From a checkpoint of a small image classifier.
Model: 24.7M parameters, 48-pixel images, norm layernorm, activation gelu, moe soft, num experts 16, patch size [6, 6], layers 12, width 320.
Training: soap at rate 0.0015, 18200 steps, batches of 64, held-out accuracy 96%.
Data: 203450 training examples, 5.7 epochs.
Rows from block 3 of a small image classifier, named by matrix and row number. Rows with one number within an expert belong to one neuron, the router's apart. Each number is 500 + 50 x the weight over its row's rms, rounded and kept within 0 to 999. All counts start at 0. Numbers have three digits each. After the name is the row's rms in percent of the matrix's.
Before each expert's rows are labels from the 100 images, of 14976, where the router gives the expert most weight on average: "top examples" is what is common among them; "colour at peak" is the nearest of a few named colours to the mean colour under the peak. Only what is clearly more common there than usual is listed. The data: close-ups of made-up surfaces with and without defects.
# router: slot weights (model.blocks.3.mlp.router.weight, 16x320, trained with AdamW), inputs 46-91
# up: expert up (model.blocks.3.mlp.up, 16x160x320), inputs 46-91
# down: expert down (model.blocks.3.mlp.down, 16x320x160, transposed), outputs 46-91

# expert 3
top examples: stone; smear; no defect; defect: none
colour at peak: pink
router.3 089:456516528473512470606505429443471484479564525591505504539560526442498461534493494476516524426508506466502483436453464512462528460498491525
up.0 110:458556391653491501527579455384488465462405562478478555467505501483507533430546576418461470562446499534565478534570482461478512485509528458
down.0 098:598568409438459482513519557505456489467525571500541488481535516551503507586559517454524535506538621468461390540476528487509530509362502559
up.1 102:561522455567434471554574470464497544531530562526530517461408568475471526438475513460528481464554533602444508517567557557449451568465522458
down.1 104:482572550522520517569484539485463531483545399507468470560485484431455524392534552566488539503506453520463479509472413533473495515517497349
up.2 087:487530537481531532467515483596436441541566491386417528576493540575537436443414501422423566392485493547469547558496525441497530492499459524
down.2 096:484493519531487517483481456449593441502453506437532487484420546508448449535494479472469450519456426525455438504462414528543477489459481535
up.3 107:526488529482457492487563631486613453525523475465562365498455475461423531504481630475538427521556423545449492526526510624424507430514487434
down.3 108:427567438539541558491407522477456541496415476483556487552467440525473531406553554575517382474605509493545513498534489403478492532495467485
up.4 080:533532524568506586514584550509613433462494445468477574500475541483542479513478435518422507529576451472428526598555474566520517423468449461
down.4 083:534477554508518572486497583497499599529406444552577410578512546455452495565537417586555557459574535634472477550435458545604441568442477498
up.5 091:561578444380478475439558524561494483415442514482512546556522541595492495542493646459470437502534542504582514538627551507553550460402519459
down.5 099:424465525431446553513564571458514466515416503479476455588509431492472455612575404491470531445511440526527487498528450571455454404438496498
up.6 093:489437489595557493392518557471536461498457540394557497432523474567587524525422534473463490470399493549491447481527513506551477499559518445
down.6 095:551541514431542494556553443531410518533506436429510500523563652549517506479477413450487557493471505544460464494521460548451591559472575595
up.7 117:548539476505484502494509539432483485505443515506479510524550539522550465444433558454610473478615578459527453500549489450468558541457475573
down.7 114:478510385496540443398445545496421470537500420551533548489513521483547580437574544505436512532589451616499495444538477483567518513504559489
up.8 118:498598547452566540511578428376508541567444468477420462525405537570441470517471483460443554519504451498529572481471460510419491538484524489
down.8 120:492573414545541477475430464511546441482572578485454537526523520458524404607513444536485525476567444489467416495429512442499391545510466435
up.9 100:536558527434527515492489534470499483463509469508493540564490528525460530484502533502479531516566562453477488498532417535557605478559546496
down.9 097:420431543539477508446426500521557528481572493471455400462564558517554473544453513485531527559606468516486494493502551497467479440537506465
up.10 118:467516448483505453594448516466509510486478509446477514462528459493482488532510518447487473503540522476569529549491514456456516558504474467
down.10 113:510559463446523564492468559443552518567467472437594518474503510507534534548469456539478476483402502483409544488410500483488561500593429476
up.11 091:478516497481385540482505503427489495514570496368468527470463560609606551477554565448462472521505470567436447514509445526499440677457429430
down.11 087:534499470484498484511591549427406523504457503483477523533539539545478485541531517463480492534487418496492507457409438452542531460466529628
up.12 124:529432529497554461469574529565490508467512471490470490509520441539474582527443507588523558493476453511505491522458450460577451556486500450
down.12 104:549443565533500548472497525436451533483397515543505533580472478505418561405517493422529461355542513470529544516478540573508403533466467494
up.13 090:500521482553515430461511457518547521537469411486563409501404439489540531529536491502574445488568446429483504457472435491590500505449582522
down.13 096:428577471512555546475459455497396531559360500545472510582566534510547494485419390445523564393554513500545523501504430494469454524454500518

# expert 4
top examples: wood; no defect; defect: none; smear
colour at peak: brown
router.4 118:560534492551570615494448476485441479525502490499437524530459407445432427445486597538466555503440509599537561529452454571502474483486531511
up.0 103:462597489457602563435415553336505422562503433581514554467474555475459442499546552487557598412524512440441433521488527529449511533422509518
down.0 103:516517466562445444494450458491432475506593430429478487605494530431517591447524495489425421404595501582456548443490493497571479571466572480
up.1 085:490439483427444522402379480539534508633449434581543455444550503513504538493557554527514592534509502550529524511505534587513507465558405471
down.1 090:548494491524492447494503517499489543494531462532507486479499485503534465557570570492473557490475583517406555578568536522464501484505480593
up.2 127:520494471582504472496468479493503496522609496416484592423483326540503479521515477504519559409484529513575509370484542483495513498435541544
down.2 124:563516473494464465458551478456488470523530539560638511533461497463435533574517464431452560489479550489561564545508483533590467382470525516
up.3 081:484488420504505516446465357544537558544505680544490438461535580498578550568502523521528506473519480461493558468609482493503559491569487506
down.3 077:446502555534478466549556560444470479527485512442530449460471381532477414499445487441480527462376421503438584504561466537511517468549454507
up.4 095:474443480440576574365433424540512521546481486489601393627437474594557571537459569591508445487488504478511416512603466482501492402529429537
down.4 087:507406482432541501521522473516464538538561508498528418471619481508481434405518480475490589455525473440444512542541424521423382463456545463
up.5 115:562506526497630511538603617464451532501547561559514481517550522433397433540519471556485472432589447432593514520506525483548460514539550481
down.5 115:482458478347499591511486653583499474517520522558448475565500536472580486452451514541495595547491473442466596472490492561469526419561417409
up.6 108:537364489455498501501561510461470514442430422563540492507482423466488440573482512422596516474518468609476471544534519509556456470513543528
down.6 107:429492521447457523491492535484571530476492527586485577428526576477486505482493468491479481468519484485476620511504512461494456459430502511
up.7 084:466424485463569439453528496479580438445493462581440527512607461457456464555456525490479533551495511515476413504447464566405448545499444476
down.7 083:498559511549516568487474516487501552510545401522522513474434520556566463560471546533568493516505509491467522495513541515428509477474507552
up.8 080:539571566534557406497509434494520448571602464527456486546482405541467496520563531548503522556523488407511411592547507484439451571558564487
down.8 082:504429554542503606508537507534388425488467434483598458528571438508488464442574542513439534486483474531456502503456482477380536410473465558
up.9 077:562551404461516478486528460458429530520492528484504467388529571549490510497531527569527580445583548558474450602441532483506428350525546543
down.9 080:457474460654524500433432489536422464496528397475477500543471468477489489452602542428533554648433546519508494516565457480424518490500491496
up.10 102:446522474531490407435476491558463533475351516507446472579513553510454448458400553518533464463494466520526555652422480465484500606492516497
down.10 102:522571487524533584485531584478479485432451530505509483482570373522502455586488494531504418511558484488488507453429517513522468475366559506
up.11 071:505482440500450453537488470445534496390479606394516442563534510484542462442534403453466509474537445615480569533472524432491510479593476484
down.11 081:499483464467521513468558531487446545567563471509524552498569504535444521558514568496462488438506511532449550492399558541418500480457482457
up.12 115:482482397437455553582552530483482457475503614507499489510463486481473466431431485414551547473503438521521524442542463505458512533506499484
down.12 122:491487534462572479484390433492443524562534498561525467442487554442519552481478406572536384507445472379534477567581504578514442404547570410
up.13 109:382494510466473500520394465520403509546525514413435455538575519496495462499532520512513495519473563494553491470492432492539499431446361463
down.13 104:560449500609567347516520512642588530573475489518550527509502569439470533488488539586497503579451477546544516490492472498554537474510417513

# expert 14
top examples: wood; no defect; defect: none; smear
colour at peak: brown
router.14 118:489439552455423471533532455397526501481427416447431484525558408535458534466461438506524507500473518456507505481539527429562453443560520548
up.0 076:444481475391505506545497607491476518492636511510552445566490462622460482449467576524491481502475532439582410494492582451412466411514441427
down.0 080:485458568576426544406527672517515421422553491525486449422518554395512435529478503447477545451533574453493557498497530524526429487455503479
up.1 069:484391480555474482436482521559536555530449500567534444432450523481415510608514463607437508426500455585415492507454550528481479523415515519
down.1 076:524391475513555567493507532536498462479413552474521417440534515537485497501498518491425501479493509490564538421648578515500532495455492539
up.2 094:464579504497473613453468389524549498476528569494577500479500487496583528544465408573592514544461453408499463484463524569460625541549506437
down.2 095:539556536494517456523609510528514524482482392341422612523526469486518573492518507436517449477538509463476571436459477478510505443510529501
up.3 072:506368536583599491484530521555496441553513530402511484395537527430493476447455513517503608499420525512539463512578485488458505480496469449
down.3 075:499495495516457495453443526509550432398529435455344529454528473514487436550462538431483447475449421568447480636477441403529468492567571510
up.4 078:455504509614552560487459591470507527551490472470474445454444416472571589476469409519559604428451490469533478427500500583454465467451515443
down.4 088:598650545449519496486570632441481493506544466495511455498454501562526519550544540433482456427505536458455468469534543558520454477527501478
up.5 087:539489470529514498532466439457479534531437431506522536592581584534666448535483543498495555452584427572519552566556560531526515349529603497
down.5 089:549467421475522510446520597535489457449409522559496461415519402478457458433480547506471543506533475533508572507504595505533525501434569502
up.6 100:558430422541547477506570554565579474518513457522491574464538575484489481518444534478520483449502483519549521398457479395509558475503474492
down.6 092:491449472502498523494511505475606417529384499416522338511430442508619505539468519469530506492388434508463516533506544484477573586467495546
up.7 143:507544489472455453491568468478462479469502507492496531503527413542477508472639557625467458481503577455462478509467492520504498457475559501
down.7 126:553508505459478516465540465460488498475567478561533449491616503493501460503547558513485541470414519466476474537416510594638560516499501589
up.8 099:461542598532545401596572447514509474429478498458413545544582526473523538465498570473494473483451424484512444615519445600511462376491448389
down.8 097:505504516469458478405523490552468493526479560482585639479538453531515436536486478422428541580585594524455442528462468448423468537580513505
up.9 099:534543435518573565356471553488518511452563453485446516573450623466491570435522567528428509493543490447476420473513457625354496441592508446
down.9 095:467509504528464469514482441539512443528487481457483459519549368409499485501466563393545532492498532486463524551440511431545497466505503529
up.10 090:486470497551569527469441436377490554549490519469496437542527604518466502461479511505512463482564496574472525513505476499438485539482432415
down.10 101:447416471511514560520511591554506447522500541419490500507424585497502483491471518440482447491564516476523543498505384597436446525427551413
up.11 132:456513504504510559511486433508570553455492394527496457528603491484465500576503369345516505450622546503477495498488475490452479435511544505
down.11 115:415476623505533518397470450469520437543501450510483468522487532415553501495553479508527417567479461499569579527424431477549518438538487516
up.12 113:531480449537459469497601448302560547445500496529550537518528401463434476405451411497490466468529474526537510466543435509527391427464567443
down.12 121:592522455538433505587541473561459447551487439523470438389516536459550584484571484434474522432488551440376485501461417558579511444478514532
up.13 076:546509494497462523421497508600525524544465473601483414433492556575617527597458464461478393457581351542541478510475480486417564544494456444
down.13 076:512593541529447526390429547475497513426592567493461572490464466453547518526407567519492454500503544515594455541531535489393488506527482530

# expert 7
top examples: brushed metal; specks; crack
colour at peak: pink; white
router.7 096:508539558560502473415497490571452409469548483490469540506525464520494416483506545384476498471480456536513485556463489412520465542471530526
up.0 115:459555518623461481529501550568544502548467375469441466557516505596447508457375482538446438500514514451455534517438566521501532471403475473
down.0 122:573517486376551572493492594490505539620532494501484503444570502486561582464570477592363494477537633522577509580510484411550550462499523569
up.1 119:516534459475572418417456573507451491435603455483473566452586525357503477553478444518485528535504491475544488471513488533492446513466523539
down.1 116:454630547469519511449532519485509520552496589514544494547567518476511473529470459515488436540563522502570530522595610495458479404593444500
up.2 082:584486607579455543488564470475465502396541455545486479462587654486437483573565459439535443530534622471533567495407465569410543502447487540
down.2 083:495409542475488427454497492482510522506547484498471556459447465494522538451510512543473494438490422484463562530549599484485531456491464369
up.3 102:556525530420384472483519543546565498488465550573521558537429541513598537510578434569487467461587495585458455412532535556383506476561482561
down.3 103:487473475577471573432373489540510379464466486491388468519601482409469422439556574496579384504454470487470601458480485469492462511546477521
up.4 101:473513452453568448561484576497507574487484464646487496544523476518523510594502528412497548437484469527512464534505461482555575467511538611
down.4 095:488536421526532448515527529514474546469518603539584444477427579538527515490529461528411504443527506391506579534559500501521518490462495398
up.5 085:506447574445575481504411407460497533497555460444603402507564508569493502509515541473473481503541388536503470528438470464557477522570513481
down.5 083:535526469526513629510515547491545563471561555558589488410523444572473500548473508460501524539522472510486460602481391506484504552474471408
up.6 098:472445541523514482491578538349481480554490507542521510486496458437479556473455466490533497481538522455524597483462504470453608444404549524
down.6 096:558436515416532539502549476503441400463490565500504552541597557663448534488543520592474489500448526508496516481451575468451465458406483472
up.7 105:437471429381417581582438520569528553392574486462459518501515517618458590466464426535524443575351487429573516559479519467511485490516560512
down.7 104:515465542470511538539436392585486486510433555538499451469461487539527489572587543497517517580520417488508542467489564529433491496594491505
up.8 072:547431540401390522579482430346444592622487483535533518572504586439499555608512431387528492426493476422555539513516473529390510498577502493
down.8 076:469495575604478525509565453568442424489606425499503538500544452636546514558527556579455557532468537544418495514505611487474574527423488546
up.9 091:440508484489504482603498468518431538508475538611394501410605492490477428466469510523524474515433491473468449534495364489419574489467406518
down.9 089:437393412587444436424546574437493484521562464426619524431524555421486459575475535521487481522599533435556470485510479499527516465477516561
up.10 112:495496522537485427490601416560511455515544553528405532518531429442499567483523601481477479490610528580485458492562516509450566569560476481
down.10 113:497430507508498436485446464544468559560505536507575469471467616443560568559427443503492592475464545551481455507498437579569395495402448534
up.11 071:474466437446465475590428486582552485481517496612566424472511527520492499484564575447467491488572587583470523510539486564388437623441591472
down.11 075:554508501523562434519497601539474486497508473521413562504481437500504498494460449593497440358444576490520425544592486536500483474451438456
up.12 082:480456519542508460545455391495500519365514488454482463498577552433474409490516463423486524508469476549531598498434396546476540432520464526
down.12 082:489542454517476458483493518460541399471505486430460482549568435583521508516541562480455454476462569518445438465479490595462481596414368496
up.13 069:534487543528512529458485469566517512578522423544562453376486620490395496480559523556443534482488483460438501460433525567447543471449505473
down.13 081:571490399660480475481455545514544490394495459524404486595534564551422557448523534485488473477486425456455526477590563516551457478538431453